{"model": "segmentation model", "horizontal_flip": true, "norm_position": "post", "hidden_act": "silu", "moe": "expert_choice", "shared_expert": true, "beta2": 0.999, "learning_rate": 0.0017, "one_sided": false, "batch_size": 128, "weight_decay": 0.0}
Rows from block 4 of a small segmentation model, named by matrix and row number. Rows with one number belong to one neuron. Each number is 128 + 24 x the weight over its row's rms, rounded and kept within 0 to 255. All counts start at 0. Numbers have three digits each.
After each neuron's rows are labels from the 100 images, of 14976, where the neuron reaches its highest value: "top examples" is what is common among them. Only what is clearly more common there than usual is listed. The data: drawn small creatures on textured ground. In brackets: how many of the 100.
# fc1: MLP up (model.blocks.4.mlp.fc1.weight, 384x128), inputs 64-127
# fc2: MLP down (model.blocks.4.mlp.fc2.weight, 128x384, transposed), outputs 64-127

fc1.262:101109123126143126128099146144097127120148164112141101129094174136125135141106120144102087155077139161098144098104124121158117156173151145121132136136115145149157129112124113111141180140140114
fc2.262:090149145128140142118132125147130141130126124174111151132137107160151112109114171111147160156136110131126140107150096132108115118166098076137107109122120157150140154154079118110173169128185092
top examples: orange (30); butterfly (29); yellow (27)

fc1.138:084149130149137154104123106120144140161145115158126119144148170132145141135162176137115133100116107064157117180173090123117120125125130119159128116155120136118108122130128120122117089077099095
fc2.138:133116122112114141133106135155100108137101136140081137140117153136130149127132134154099161157136109144145095138105132095135108153162135149149122099126108147131125151133143132103161103114121171
top examples: spider (28); beetle (25)

fc1.200:117140144190149133125115122137128154113124119094104124119112125164087156145161122147111133166140139108114087121151148126108139095128085143138102110159098178119144137135139145131183111105142131
fc2.200:125100131178143142129162128151116150143176090131113104105168188133154149126116121106122127135108099132161126109131113160142136123118141118151092103153151130150169126106130131134094145118110123
top examples: spider (28)

fc1.221:141105178104136101129074075117143134109084115126175135121132148147124126112102136122146098138103164119098100170144128159158130123130128122117128131103130149119136105109088149115115140121140107
fc2.221:121165104083152109139119139136101110136147158132141133129107145097090133104098129119119128178089129139116151080086148154146148095095123101101115126135149127108143139137154115099113166128175137
top examples: caterpillar (34)

fc1.39:158129125173150155152122114124159086099150094095103104110119116118128166164129117154146124145139103112116135105152099110088115117123153114133097167141126125135073140107157113134143187154148120
fc2.39:127151110165175133111112116119145105177142144109119132157145079148142104110107142146142114155092122114119116111135106138085125117118167132101130121146103153154120130146156113130106100093158117
top examples: yellow (26)

fc1.223:163092108061088138153138113135104118113148130108119123117133120156150096123168137117114154143100152150162146144089101141117126155098103125102122096147127153147140113138136096093105095124111146
fc2.223:096126159175083113098121141129125142132114151089072123140136126148137112146142121111129133143153159105119131164101137145082083096112102152113144131140155160152091130091156156112103188125129137
top examples: yellow (28); orange (27)

fc1.17:149154122113128110142128163122108115114129104148086130137090107124076103167133117105108118122119121178155133139069155130124137157119140138114130127118157132108115141120158155130134186153104165
fc2.17:152078145132127106196155112148142116122129077135140139150111127105116077115139093137166126137117165118149117119139120104103138084121144159114121130140149126111110105110149104147161148151098168
top examples: scaly (42); snake (36); dragonfly (28)

fc1.25:177118135133162143130131122149096111092176103130135117131122140156114094150148133124114117159133118108110163121125120119139121131132116099138117134105141164152141143157163085108129173109124120
fc2.25:191133111140130128093093149146082120122131154113089103129117116130128184133092142115119154137164095182143145134134130137076130129154137094118104103132091110118128141156144175136152101141126147
top examples: green (33); teal (31)

fc1.106:101141134118125147147108169114110105120122097138102127107124145159100094151150131187088101129165097134141136175153169136112106137110130147117156164068131116128100174128143155070143146157086142
fc2.106:162128139145098113127153092131101092157117140163111081122132152130146125146126126111138161130105153122101155151107149123140143183085122117140132104124160099121119106110105146117164109055141135
top examples: pink (26)

fc1.46:096119108157113105115120152133143105124121142115105157102162070152093122149127141195145159149078117098112143116101158116122146112158111155120126141073123148134133149154097126157155129127106087
fc2.46:103134149124095140144111172142115133129099132098115162137127152174117110135104085129124177139127146148109118131111134099148136115152103125079117133112089088114131135140150130123106102149151169
top examples: pink (40); snail (31)

fc1.379:095143146111103096167093115164105104131112131127127132111092091111173131136167149136150120134126131112114130139150184128113138166125097171144122154147095160133113121110125120138142086100132099
fc2.379:195130097148164152163136112131116138148105148117127124111097117131159137114111096092156125125141113095134156157099165145103105136135148169146101101143119093124121100155139124164130139151110138
top examples: white (82); jellyfish (30); spider (25)

fc1.28:112130139096123085116133138124082125158108127092147096132160167126149135137120187141109164112131111108112146133099119114119118106138097148131126120162127120132145089128154125118127091112103117
fc2.28:118104097126151078126110148180134131175174137106151085122170125085105124117099146109155138167114112135134082130147160140115139093126176167120156126099135137136130124172089140123112116107143109
top examples: snail (37)

fc1.234:153121114135122154107137086098115137109141138144127101142108170179122144138147139152103146187129123153122145152107087149140140122148077142166172117121139145134117163119138133062158149118141108
fc2.234:122108096111085127125150097170154099109154159112114118149110130095154117163150125114123158142184125123105122152156111104132112114139100120126147122121100096121157117077150137113100175116109121
top examples: grey (33); snail (30)

fc1.288:139160120131105140103113143126097093131116124131101160085132153149122111128150097164075108165080117152157122127109084152147134146128105127154117105149136145143173176168170121136120137148133097
fc2.288:137133097136159127144076103128133147127151114127140141124115115135132100128104140135123083121116103102116110111076141144097101090144130073141171098156091115098107132127106134126099164140175093
top examples: green (27)

fc1.89:122108149121122098121094101082149100154151109171137152159132119167133149104141127157110142137148110106103146152125141114151114169095106136112107124147071072139134175118123098150164125139141115
fc2.89:117114115146145120118142162141076162131158144195119110115082139139094079114148108096104151114146153112131109161126098165078106158101132142111147152135124177108098150166160127128098149152115108
top examples: yellow (27); jellyfish (26); crab (25)

fc1.193:108148143156104129141120103162105118138124097150136152102112150131141128157124138093165142163141142133115113102133132190119110119112101101109146112138150110095134109151128110111133102120137115
fc2.193:091131120117095064154155095135132126096126122106138118158132135083163177129102172158129151120145135107113098127117110141085139132148110162158124154149140084106113100169167134115145141114138152
top examples: large (61); white (26)

fc1.67:142122150065134107106107159092136087075122096131140117107118074142141139112140152179097122115131123175107130135120141098109164158115161131145141143116120160121151123133139128124129122122124143
fc2.67:111190085125135165107107137107122134109118140157114101113070144127138120119145123136105105085126115125156131148154081060139173141123106108116127151174137158145130135115123118126146163144098119
top examples: caterpillar (31)

fc1.70:056126139145142077159169135111155142108157126131118090108104126116159134103150170112126121159133135167106141117163167111130110150130166136128117116127140141128114100147096142071157138099147104
fc2.70:142156109143060121124118118107113150144138148083131162085115136149092109165126128129099133140084084101114131118135126135124146081144081110083119135121114152119136082113172162130110128151135139
top examples: red (38)

fc1.199:100104108138113133110189138157093164151157121139148126110164106112102110146104165126123143117158092124135150102142134136120093117120139144118131160083128122136120115138119115122169141144062127
fc2.199:116117076111111134156141104158111149138131146094113154139111093149108132133158130094131114196097135107119098107147110141123129090119096102080136147146096087109117128163136140110135127131156146
top examples: green (32); snail (27)

fc1.207:098140096150129110138102092056116163115086116135168168146161119124105182130118140139110177107176136118128153119144103148130112125141116120105118129104123134107117132168148098126091107150114142
fc2.207:116123117137108124124096096135110096173097163120143162131141183101134092166154118118137067144142151135147117149122150124132103152140103123151134100132105163158123103145111104125139110128183168
top examples: starfish (25)

fc1.297:138113138120153084127097110107141155127140096166124142130139147107151123157133121161119142133131110148128120147142093136121136158116114160121105147151110107078106108125084150076160145120145080
fc2.297:164151115105097153140171147145109107088166177172186094131099160076087152093166117130162171101108105143134115146146136143123120125120108089135123146130114166112152110142084077163125103156115140
top examples: yellow (43); spider (32); beetle (30)

fc1.226:153132138124143098108115174115117157112165155156102135107141142157122151117125136146093105165123131091146152112113113122075180139150096141139159128166113129166138096127153104116149138105092104
fc2.226:122095106131111117104077115143111091152141119096138086150172162176137113099147179119146150088121145125093097102147112096110088148106154114131113154152090126117141129139126097176140148116143140
top examples: orange (46); snail (38); colour: yellow (26)

fc1.331:137184168126128130127121127146081101097125121119133152111090127116092109084129120170088146153136108130095146170130124132104118098139136143145104128125099182096130140165166138111154141154141124
fc2.331:098100152112122147108160129166167129146146144144103152136141137096148112153130141115139147142129086112098119153113138173150072132140130127095125152120122097105120092104113124120165103141130116
top examples: starfish (34)

fc1.263:145164080141146122094126120171092134149123120174153096132113156148174165148124145113109134125119112114148111103140100112106150130125156145112124112136159122117104159136153153117102110169131120
fc2.263:130095093137143136082139129107139126106150120076140138092078149132136157145152104086128077140128086095115140109134106116122134110149111096109090143132154122130162111091138121153081137121122150
top examples: snail (39); black (37)

fc1.9:107121086157125085102147151159085082134145154135105133111111111118149139149120157100120116138125127128141150131154132150158119125110142160112152109099108134120120110133129152129140146126117154
fc2.9:132109161129121145095106112152132079102095117173146090144158104152137098162118144139119157105139140182158121094129140128066078114130138154147151124123132082132126164163150124129169124155124139
top examples: grey (38)

fc1.93:165111129099166114118103143161135129093138140134133145103123124134125120132079161169129102146098124109128138168151128163154107118167137135119077134163159115137162128118104112128141143087151101
fc2.93:111104153076151167107114147148100128159118175131148109139144153162111099168114146149168134103112115114088124128141112150168138155155077134110135160186149132092131116127129157132131146113136139
top examples: spider (45)

fc1.195:125141152160094099152120132137096157126136134133102146144151115120099108110131101135117168126131169166120114094141121133133157149104140084086094139178107126120155134177109104099127120118135151
fc2.195:079113149100168128131078095157137143112157110145137086111118089099094132136103099124115135111183125125127138155125149147126130168148136102113126125118118116137144154125088120107168121153145121
top examples: black (49); butterfly (33); snail (31)

fc1.49:166128114110115104161139141103123136120114133120119097129150134130153158130126140124076141127124109141126132128167092124098087132142127102122132145109134118127127153129151157107126127073151122
fc2.49:136145145122124139128118129131106121126097093117093105103115102120103134137118108082128113097132130124109126107100083130153173143120133111138174102119159125181152102146131112153131117127158123
top examples: grey (57); turtle (31); white (28)

fc1.111:158155127151185139138114106140145133124122087096146170092095109153159133164138128145098117182137108127125097138144125169117109110169161186096172127102107134106109119126146143106134116109159110
fc2.111:144141105117132195107123145102136144108150131135138069127142113101140146099105139134131172125163133123109153141085116097138145102160149135088133096117151144109127117124095114121152138138112186
top examples: grey (28)

fc1.281:138098117064137072147124102127110128141165132144130134114097121131121102141118128137122124106146147143103159140112134130102134157170140130161135118074130110170133145117104108118167127123133143
fc2.281:145081135136144152120155156138123142120121092131150149071132097158135096111138162082106089109103124107143116127131121097157129108102155118103100133126168134142167112162124159110122115118097131
top examples: green (31); starfish (26)

fc1.247:168156094107118156094134127104113130132136153164161140123097141154154126116095112136147087113089069157124104131146144096125121156140130113111128141084139130130139075137108201169129137100164119
fc2.247:139115147093123185113138107122166124127100142087095147098157095140109131091105147116125172139122114165109181076113116131161135106178113141119143166137150128107105158106159096085114132116143084
top examples: crab (58); red (28)

fc1.210:129147132094158131092132123146140121137152088098080162138135115128121182108131116108110114103114137094113155127131140110130138141168101081091155123131104104116121128164100122121139100120148090
fc2.210:163146108160104169150163151121138146110171135142136149086107095142072110098095172117111140094147135110128111128111121135090129180133123147115146141119114164119112104141131127163165113124097107
top examples: spider (39); yellow (36); colour: orange (25)

fc1.24:155137111120128131114080132120124086099158150169147148139132122150113128152111138149110151123158123116161166120100140103127135111117172093165081148108130137119131149120153150145135147139099150
fc2.24:133118143146147112148151112159148090157184129090087157110122155121124120109164157136096108144118139137123107147135088141139105096165117151144133134083140102115162158148087128168102128133137109
top examples: starfish (45); orange (38); yellow (34)

fc1.227:113135129135134135124117094134124146146123078154146109153123148120172096124109114139156105145106150101167132132150150133112117079110179172134114123134118103169105109125145111115141087098069112
fc2.227:157176164131142127104117092164075133122133140097132124155164107137133142146096169190093148151152121107157122170148128081174108119134137118138130183129147129130154152105134101125113118166139114
top examples: butterfly (46); yellow (43); colour: orange (25)

fc1.231:097089101144115135132135145139123152121134124118125122125152107115137153096105127141075143110105144160129126113168132157136112119106097133123116101128158102181154137129076121136139131165125120
fc2.231:107093075150117127143112117165117144108169128138138151177146095115104155160130133102104091130130134137125131139117126094112159112127122104123107151131100073151115118147118142148081123134151133
top examples: turtle (41); yellow (29); orange (26)

fc1.52:136106165127117115112119126123118121127117134143130130175081116146153114141176117123121154125128136097159116131096141147099170118167112107123139149093141134143122182151137118125141116100130105
fc2.52:118145099183127109114097167126147089135162160152087135101070137137106132110123074128143102145096154149109138172124162139131114145130096132152128103136117132168149144141147132110127148118118137
top examples: white (25)

fc1.53:121179113105138170110111130126144137100137152127137148119132180174127149143191140130139128146121128101156117137078144102166108129135176106121139149161140156158174176089168115097117104155107116
fc2.53:093100144115150125116150095134123160080106176153131155127129130097112142125137110148169126180136081130096123112157122162128136120100113105154118126115114123118098141069134162142107144158129144
top examples: butterfly (42); yellow (37); pink (30)

fc1.152:145117115133140111128085155131111152152152143125113091131110104115117160084112115132124157124105132115146136155122124119099143112163134111101099138123106156157157148101117123140123133091116150
fc2.152:098153122164098113147126088149160132085159119119126150117100136134133141112134093097104132151109117155162156105116142116140134120103147184132119158109154145125172132158112131141109109114085124
top examples: butterfly (35); white (26)

fc1.237:128119141112104126181141138148142130125162156119128111134083151138088140175151138133152120116134149110129109119095134160104131100092152127108137073149132152127091150170165102144100127117110097
fc2.237:167116128098113066065107127141130106114119115116113148103125162135111168117158112091147089146148123123170152142167149128135106120150136126100126140183158171131117122135134129107143119120106135
top examples: orange (28); yellow (26)

fc1.250:144134078128150092120137139136118115146156110093158125133132106125141092140157168131098092140101120128146156168123098135135153106133132121112130146119144166146132113122094168122179093119122125
fc2.250:166099160128123127090198154144120180138104121155078118104121107128112110100145116101148129109141106086146099155115098109120101145123134142116129117137166127078150117115126119121137152134149113
top examples: orange (32); dragonfly (31); yellow (27)

fc1.232:145140153107138114172152070145164154159110107101166120112110156101154100115130142105152116147104094129111083112147106115123110161125117146130127125155149131129137131110130142117134133097135074
fc2.232:133118087158161145095102158142097089131116128147110093135102122094101126100161142203111137139104097171107157094105112127133169135160123089132158121096143120128154121097138118124110139108191160
top examples: red (27); butterfly (26)

fc1.109:127095141143113099099131086148146111116119149078108145098149136139138117140138132137160119116094146133082142124109136137114149118132122114112132106097092164119132121170105126125124143142139064
fc2.109:116122139130110119172137156114142120149097141155128144130105144154114128137136158146176128090143121159147096158116120074112102136151116126134128175103119089098109165162109145079106135150108112
top examples: turtle (33)

fc1.209:133133142150115144102101106106120164115095128114143186137163157142118136125110142107100080088107165110095161141140131132140088139115151091137164129120116168129163139103149107119124149109134104
fc2.209:149149157162105164178092127113122154156178121117169100141112129139093133167133081144123141128148092127147108131079128118106157092123111163152119134178130127118136148121152133158130131161149097
top examples: black (58); snail (33); butterfly (26)

fc1.125:096133156095122099161108185119133120106157138135118136128152143152146133093130137143129141170138108154108127129082086158142107120152108132160147164143083097120087119108124137113118099132139079
fc2.125:111166094141103139160128130171147121164103114164106135098126134132106110123161160153181148145101130080127120117150108122159126132139121077109160122125132149099112108151143126090157157139156148
top examples: orange (35); yellow (28); crab (28)

fc1.299:111128124130166135120133119145120148120109110175157137155145133078141126124140167128099096120155143100118139121118158162160119129130139127146116113182141116126092146121156112160089148136093098
fc2.299:075123132133167175120076139099130137143136109151134112125111128176122112110131094117153136146104140133087138113173089147107130152118133129116157113100146125056154167112099126106111162164151124
top examples: starfish (47); pink (28)

fc1.316:166156146084154137126095092121126116128119147169129139119149141154142140124170111112150107093137123163111135127152145097108170138185128118096169125159102149140147150092099071124130140107093135
fc2.316:114099106113150117075074162129131173139146137098101119139128138166114172114125122113109142117100140137107099151162204109115127114124101136091148091120129133121155119128139155153147128167120104
top examples: jellyfish (31)

fc1.176:105147138104143104136158116132110172143173093153157183109155142152177136129093128110133133157106104124100130098113175148144082155106138122078168117134166102135110109098170129099100166137159111
fc2.176:139118112148151146133087137103145143161095126163100150124141127094133106102110135137161090116096152108159136114153110139144158125084106123105105158102096107092122137131122130112120104096122182
top examples: butterfly (25)

fc1.42:119162167156116116126128133140143135100099118127109089099114155147132112098141135144093098092089137116119159140141139124111134095097116123183145151114081118139145095125155114125085108127137118
fc2.42:133150159143097118075103111112171139147125111153130132138098142114099116151132135118119143114147122153127145146098143078097137143102131091129167156121146114097118179137139155093155126127152130
top examples: turtle (62); large (56)

fc1.96:144145107123145128108112162141122113085135133151127118122095104130143151139070126152096151144140084119084109141095138176140140105142122111142160149142106115129116156089157083125176110132118136
fc2.96:103092102129140135118139143095114119148142086148126131171148117074090117125125141115111106158140132098098164142172110145118123157115119155140160162155112079086121085142168115109136126099127080
top examples: large (63); dragonfly (52); pink (29); colour: grey (25)

fc1.170:109169147134128114069080131146120106102114077091148173131088120125138089115143158113144154112108140106133146137141125127113147146165124157168116146170142132142106137149126076162113141098122119
fc2.170:094138145094135089103107121143100168160122111115142062128091131119140162162146145134174116129120183124139121140151154159071090140119124141162146148131117100139072097145153152140140095116146124
top examples: large (56)

fc1.160:063114135163130169152147146103145130102131133162143164136123152142146092156107135123127083119122154087119144116141176149132080136091117107104170132098134181149113143146109127132112118129157116
fc2.160:137160139115103103138130088086123127137160082158180091099128130147130114092166101153093155129125121095120072090135143111147159066130124163130130122118124118110118145150144120147128158117153111
top examples: red (32); turtle (26); starfish (25)

fc1.255:119121129129056085116120113151109172139100115139153135154141138140137106125141156155145117124149138159094084120114150162107131136129118123156126128147155133124133137118101069114134123128145104
fc2.255:117103102085115100127081134073117146110147171143150087106103143149126136128093151116154142089158154103103089165105073086133113136123121124101151129129100124110138144139137143134145133160106133
top examples: orange (26); butterfly (25)

fc1.273:146152144115131093102166125083176123142107124121155175119093132095132155131151119093146132125117140097150131118179132138105147142100117159120106124104112155130149107167151151118154109147139104
fc2.273:117146167145075122096115163101114162123141169112114114168142127165147142119150104152098151117131125093127172066141136202118146104125123135111151160104157151118134103138150138090124125122151117
top examples: brown (33)

fc1.156:101129097115131107144132122124144151104083124170112091106142107083143194101127120132138125165110128132125149140091181117111122131133127101104110100122177146109087130141133157130109127123093124
fc2.156:115152098178126152150137087132133141146163136072150143124100155140137117143103105120087133134133175108118148119149106094118099170114181080107124150188122129165100161157129088118129127136147074
top examples: dragonfly (70); large (67); yellow (36); colour: pink (25)

fc1.54:112138108134146100113084102102138108167096166122107144112124113148126139143116152170140143137152141111058122122146148164141126123133080122107144144082085144127097115145135124107169112147130149
fc2.54:104084103129126155157132138164136164123153126148086146120116136156126154108120141136141112143132129123153099104125173121085153097134169161090130101086142101104158128178141137139122114105133113
top examples: snail (33); orange (27)

fc1.201:141120102143110173143121136161095088099104101127115106156087145200101088131129143106136103103123146135133149098101105103106083127101125154114155147123147180149145141117109131137163138194129162
fc2.201:160147151149129114116191121144141173131129109111108152113099146121157103148153128111120140180127147121143150148108112110123110119135123164133147108153118082131119161068098163141123124120090107
top examples: pink (26)

fc1.286:141181101116118121142154103127157143082153139144176127138163114124134115135142151177106074124119097125152121126108108107158133171121147125101155135118168159172125124137117115113154120108125138
fc2.286:137130089069116107124169140159139117204122119137102161135166111097137096129103134151114174094136117144122153103121133126125140148124105145161094161125126140117158125100144133117127108110083149
top examples: snail (33); grey (31)

fc1.184:091148150106159112168125153130151134120145085111088093117102123093172136142114144149118173131130109132093115130120162126133124140101117134143140098129129098140114123155112133108115166148139160
fc2.184:128119109116125134101134122166114180115120159140113114108146127122139142146122155161117172140130122147137147132102141130130085101159132126122094136167169130179104116107147111161123166158096171
top examples: grey (73)

fc1.334:126149119150143119130161099100105106129136111116100168100131092135122106154152117150103121127111149131162147167158152122146120142123136142118152100109122132106164128085140083098153129085105169
fc2.334:137126101110119110142114102167137129097157184177085128162096145137139092134126149107200172114125168125137145119124161131107096162164136121156112179130156161121121134119136146162098150134127109
top examples: jellyfish (59)

fc1.326:118118098104160126124118168125115147138102113154172169136128117136144153136121139118133094103118167139112128108125117110089124130152056109122130171131129125141134156099166134125168158133131167
fc2.326:135133111114146110123103085140124119135139193152114127114155144147107096180132151165106135127106114115135138097128151167107176126086137105150113125155117137111156114157123126173091134153149146
top examples: butterfly (27)

fc1.216:150121104088154153136125110161153136123164156167144176134105125105117106090165094134168119125152110124105153147136130155147098103107130116135107123128162113146124122145135123149145152125103143
fc2.216:095114153129114115143117122143147176156112102141148100146084124128118108143130124102093122149106111109145106109112133132112106152115113178153104131120111107087117158125142106142118131132148096
top examples: black (70); beetle (31); starfish (27)

fc1.345:136134173108160166101168137121078133125148169122150130106128106127120123109117094111083145121125161092086150094123128124086127158125147156138150142165096138072138147144111121113135101105124107
fc2.345:091108134126151133145138141131110156109126135124157149150137129136137132116113122097136126105153089135102166120152126146105116109116101100154103146130133124155139118155143103080118139138096115
top examples: butterfly (37)

fc1.329:127088140106123131111145115152145102115177131182086154094149111157084109125166101143132100131114144137160133128090118125141099097143149129151098104105130107161143140138151152150167138102121099
fc2.329:105120148159116140132131140126131093154121091129105139143122126113097110121125117161156136139110158143161139090101118109102142142133118107150102150149047112154107104094082139178116093161065127
top examples: yellow (28)

fc1.229:140154105136143137136132130147093133136141109126145095120103113123139135120127149156087082117164095119167112139123139129106132162152077144121136168109103146144164079177133123136153137148167113
fc2.229:131102095145097092121144117157087092136068118172082163114181100110144157126133136119124124125122142100115158127145116151164103158165166111124130176150144125142162120153134152112130119106112100
top examples: snail (38); yellow (34)

fc1.211:123176168139113119150164143075109118134106148149129107124105143174078089137136148123126134117128098124130145152169157141159123129139136113131103144078145143118118115114105166130156139097114137
fc2.211:117131112102095105106115115130130161132118144156102145115141167119155155154131126107104163116104123149123089133152111137129149145114126162114107136161151145163168141121117165076116144135085122
top examples: spider (28)

fc1.340:126106121079133162130108101114146115123110160151178165140104103150092153135174105111145097164096155134118145144113121134141118134171133130107103163126115155117154099160138115160115095174137118
fc2.340:083125131132118113125131081090148088126112151129157088159102115063095137164151155077146109131115130136132136161113127151139164108174126143136116132113179121136146153156172082147162147145177147
top examples: butterfly (31)

fc1.1:135162087112115112140108138134112099084127085165096108132101097166149163090154093124129141163143113095132111108100092102145152121109097141148145158177128115148114132124168146180126123139122145
fc2.1:107131133102119131153085112114124176113129125125166126167148106148133120130165152082161104114156131132128146135131118109088084126135084127141113098102134179111130098089186127092136102163139144
top examples: pink (29); fish (26)

fc1.283:143080144106129161145144087087098122127124163133148117113116113151152152186103154107112111115132131147105179116147130117107154131135098094132112133111148108115162088152128150117103104126116110
fc2.283:103149159170116161102113140104137132114113086157126101132152128112092138157121125103139107117133138120151107149175098111152125146160113123130173122143120135147095109127110121130133079118102126
top examples: dragonfly (36); red (35)

fc1.261:138107167142116105148166108141133108128170116107142129109157133108102140146131131140121111151142097144108146109114151114126129115123174096097123140101091154156137096080119168134172086183070091
fc2.261:101110108116132133090151175171147083113154095146092093102122145143101090126167110134141123101113147144133102136133145124098119109131121113170105140051094124097165084123140129097110176145103118
top examples: pink (39); dragonfly (30)

fc1.126:124150179145132123158136137141161113117136163102115137099107086120131120112136077147169126132106174118134110103093121146117138116146128098108122086137106112161147127175124115108122117129139080
fc2.126:100110149126069094163121133151135123114105090130093135163081135110161072152151128143109187106171111115112150132108123123095129139157121144108119146098149117123151139142171164100086125128149147
top examples: crab (40); white (25)

fc1.171:137145148097121152108123108139138153086152166136130116120111142122095120087158151160139084132104135097076115128146122119139125154159122106114119113135113118097131149187116144167121139091116108
fc2.171:150183136121113117097102120123138078092105107151096115119130120111090149114150145154109124138135115159178142076124128154140117102150130137105092125107123150146111148093137147138142104141126156
top examples: pink (38)

fc1.97:146147108103131112111154126107127105146152120131157108131107116154084120135126111140125107142094135126103140124134112148120163139163109060103116117146108161159171121129148125108156117169136154
fc2.97:122141163147152111101087123143121151100127111107119095092158148131158110139091139104149178144085130138132165082090105149182124127150109177093099122122098147117148117127144134107122105141073171
top examples: large (52); grey (45); beetle (25)

fc1.20:135144140195130146113157119121114117102110111118152164140143130137113083142120162080105163153119158115077158146117112118151145109138118094163146158103131145135119125135135102122150123160151139
fc2.20:119108142165135093092117088108145099121112130133098144133117104147094112090138062114118127142090074148092107157100138174167144141171133159130133107155107088114098123139110091125143159108111168
top examples: snail (48); blue (27); brown (25)

fc1.270:172119163129133121107136127126128147121087177124102135116081130142163179127115121131162155174145134140175166138160143131106106139133119107148142128166082158144130116106152075140154143139142135
fc2.270:123144101137097190137115122121120117160098151144110103135107142177114078085126145155104136135090154119114101127129133155130095098172111136126152123103121060145141113139150142135118127112127130
top examples: yellow (33); pink (26)

fc1.78:108124111150097090111152136104170113123132120077100131178153160105139108149162122165150159119141106134133154165146137116087111106113136140173089091136112130153140134113110124137096143134099152
fc2.78:087155135108141097091144111117122165117145102117109079111142134132135166125115136130145137132110114119087169143129144151125093093076142106114117143165114110181156105138166141166099081088135105
top examples: yellow (27); crab (26)

fc1.115:119148113102114094149131121134129134104108150122120093121129093125142120127111152085137141166107136131174128102151163109134166106179075105131115123161150115108130122115169080129126105123122135
fc2.115:144116111126135096118122126113124147149112134155142175068134153128149181129107134157160158107108106101138112109112141138139062162162081099124127122136084129130164127150155085143118114105135146
top examples: spider (25)

fc1.33:157096169133149148119134149100139114102116104127097122129107101137130166096124147153098181132146079153138188131161130164091099153135118117119119096137176112134142144155147115141141130122170112
fc2.33:148150136121068126104116118132099126099119154099124159112088133125154161163117113148151110102130167154089091073107150122088108123149108108172142135105123100108171155097130112108093112128132170
top examples: turtle (36); green (33); beetle (28)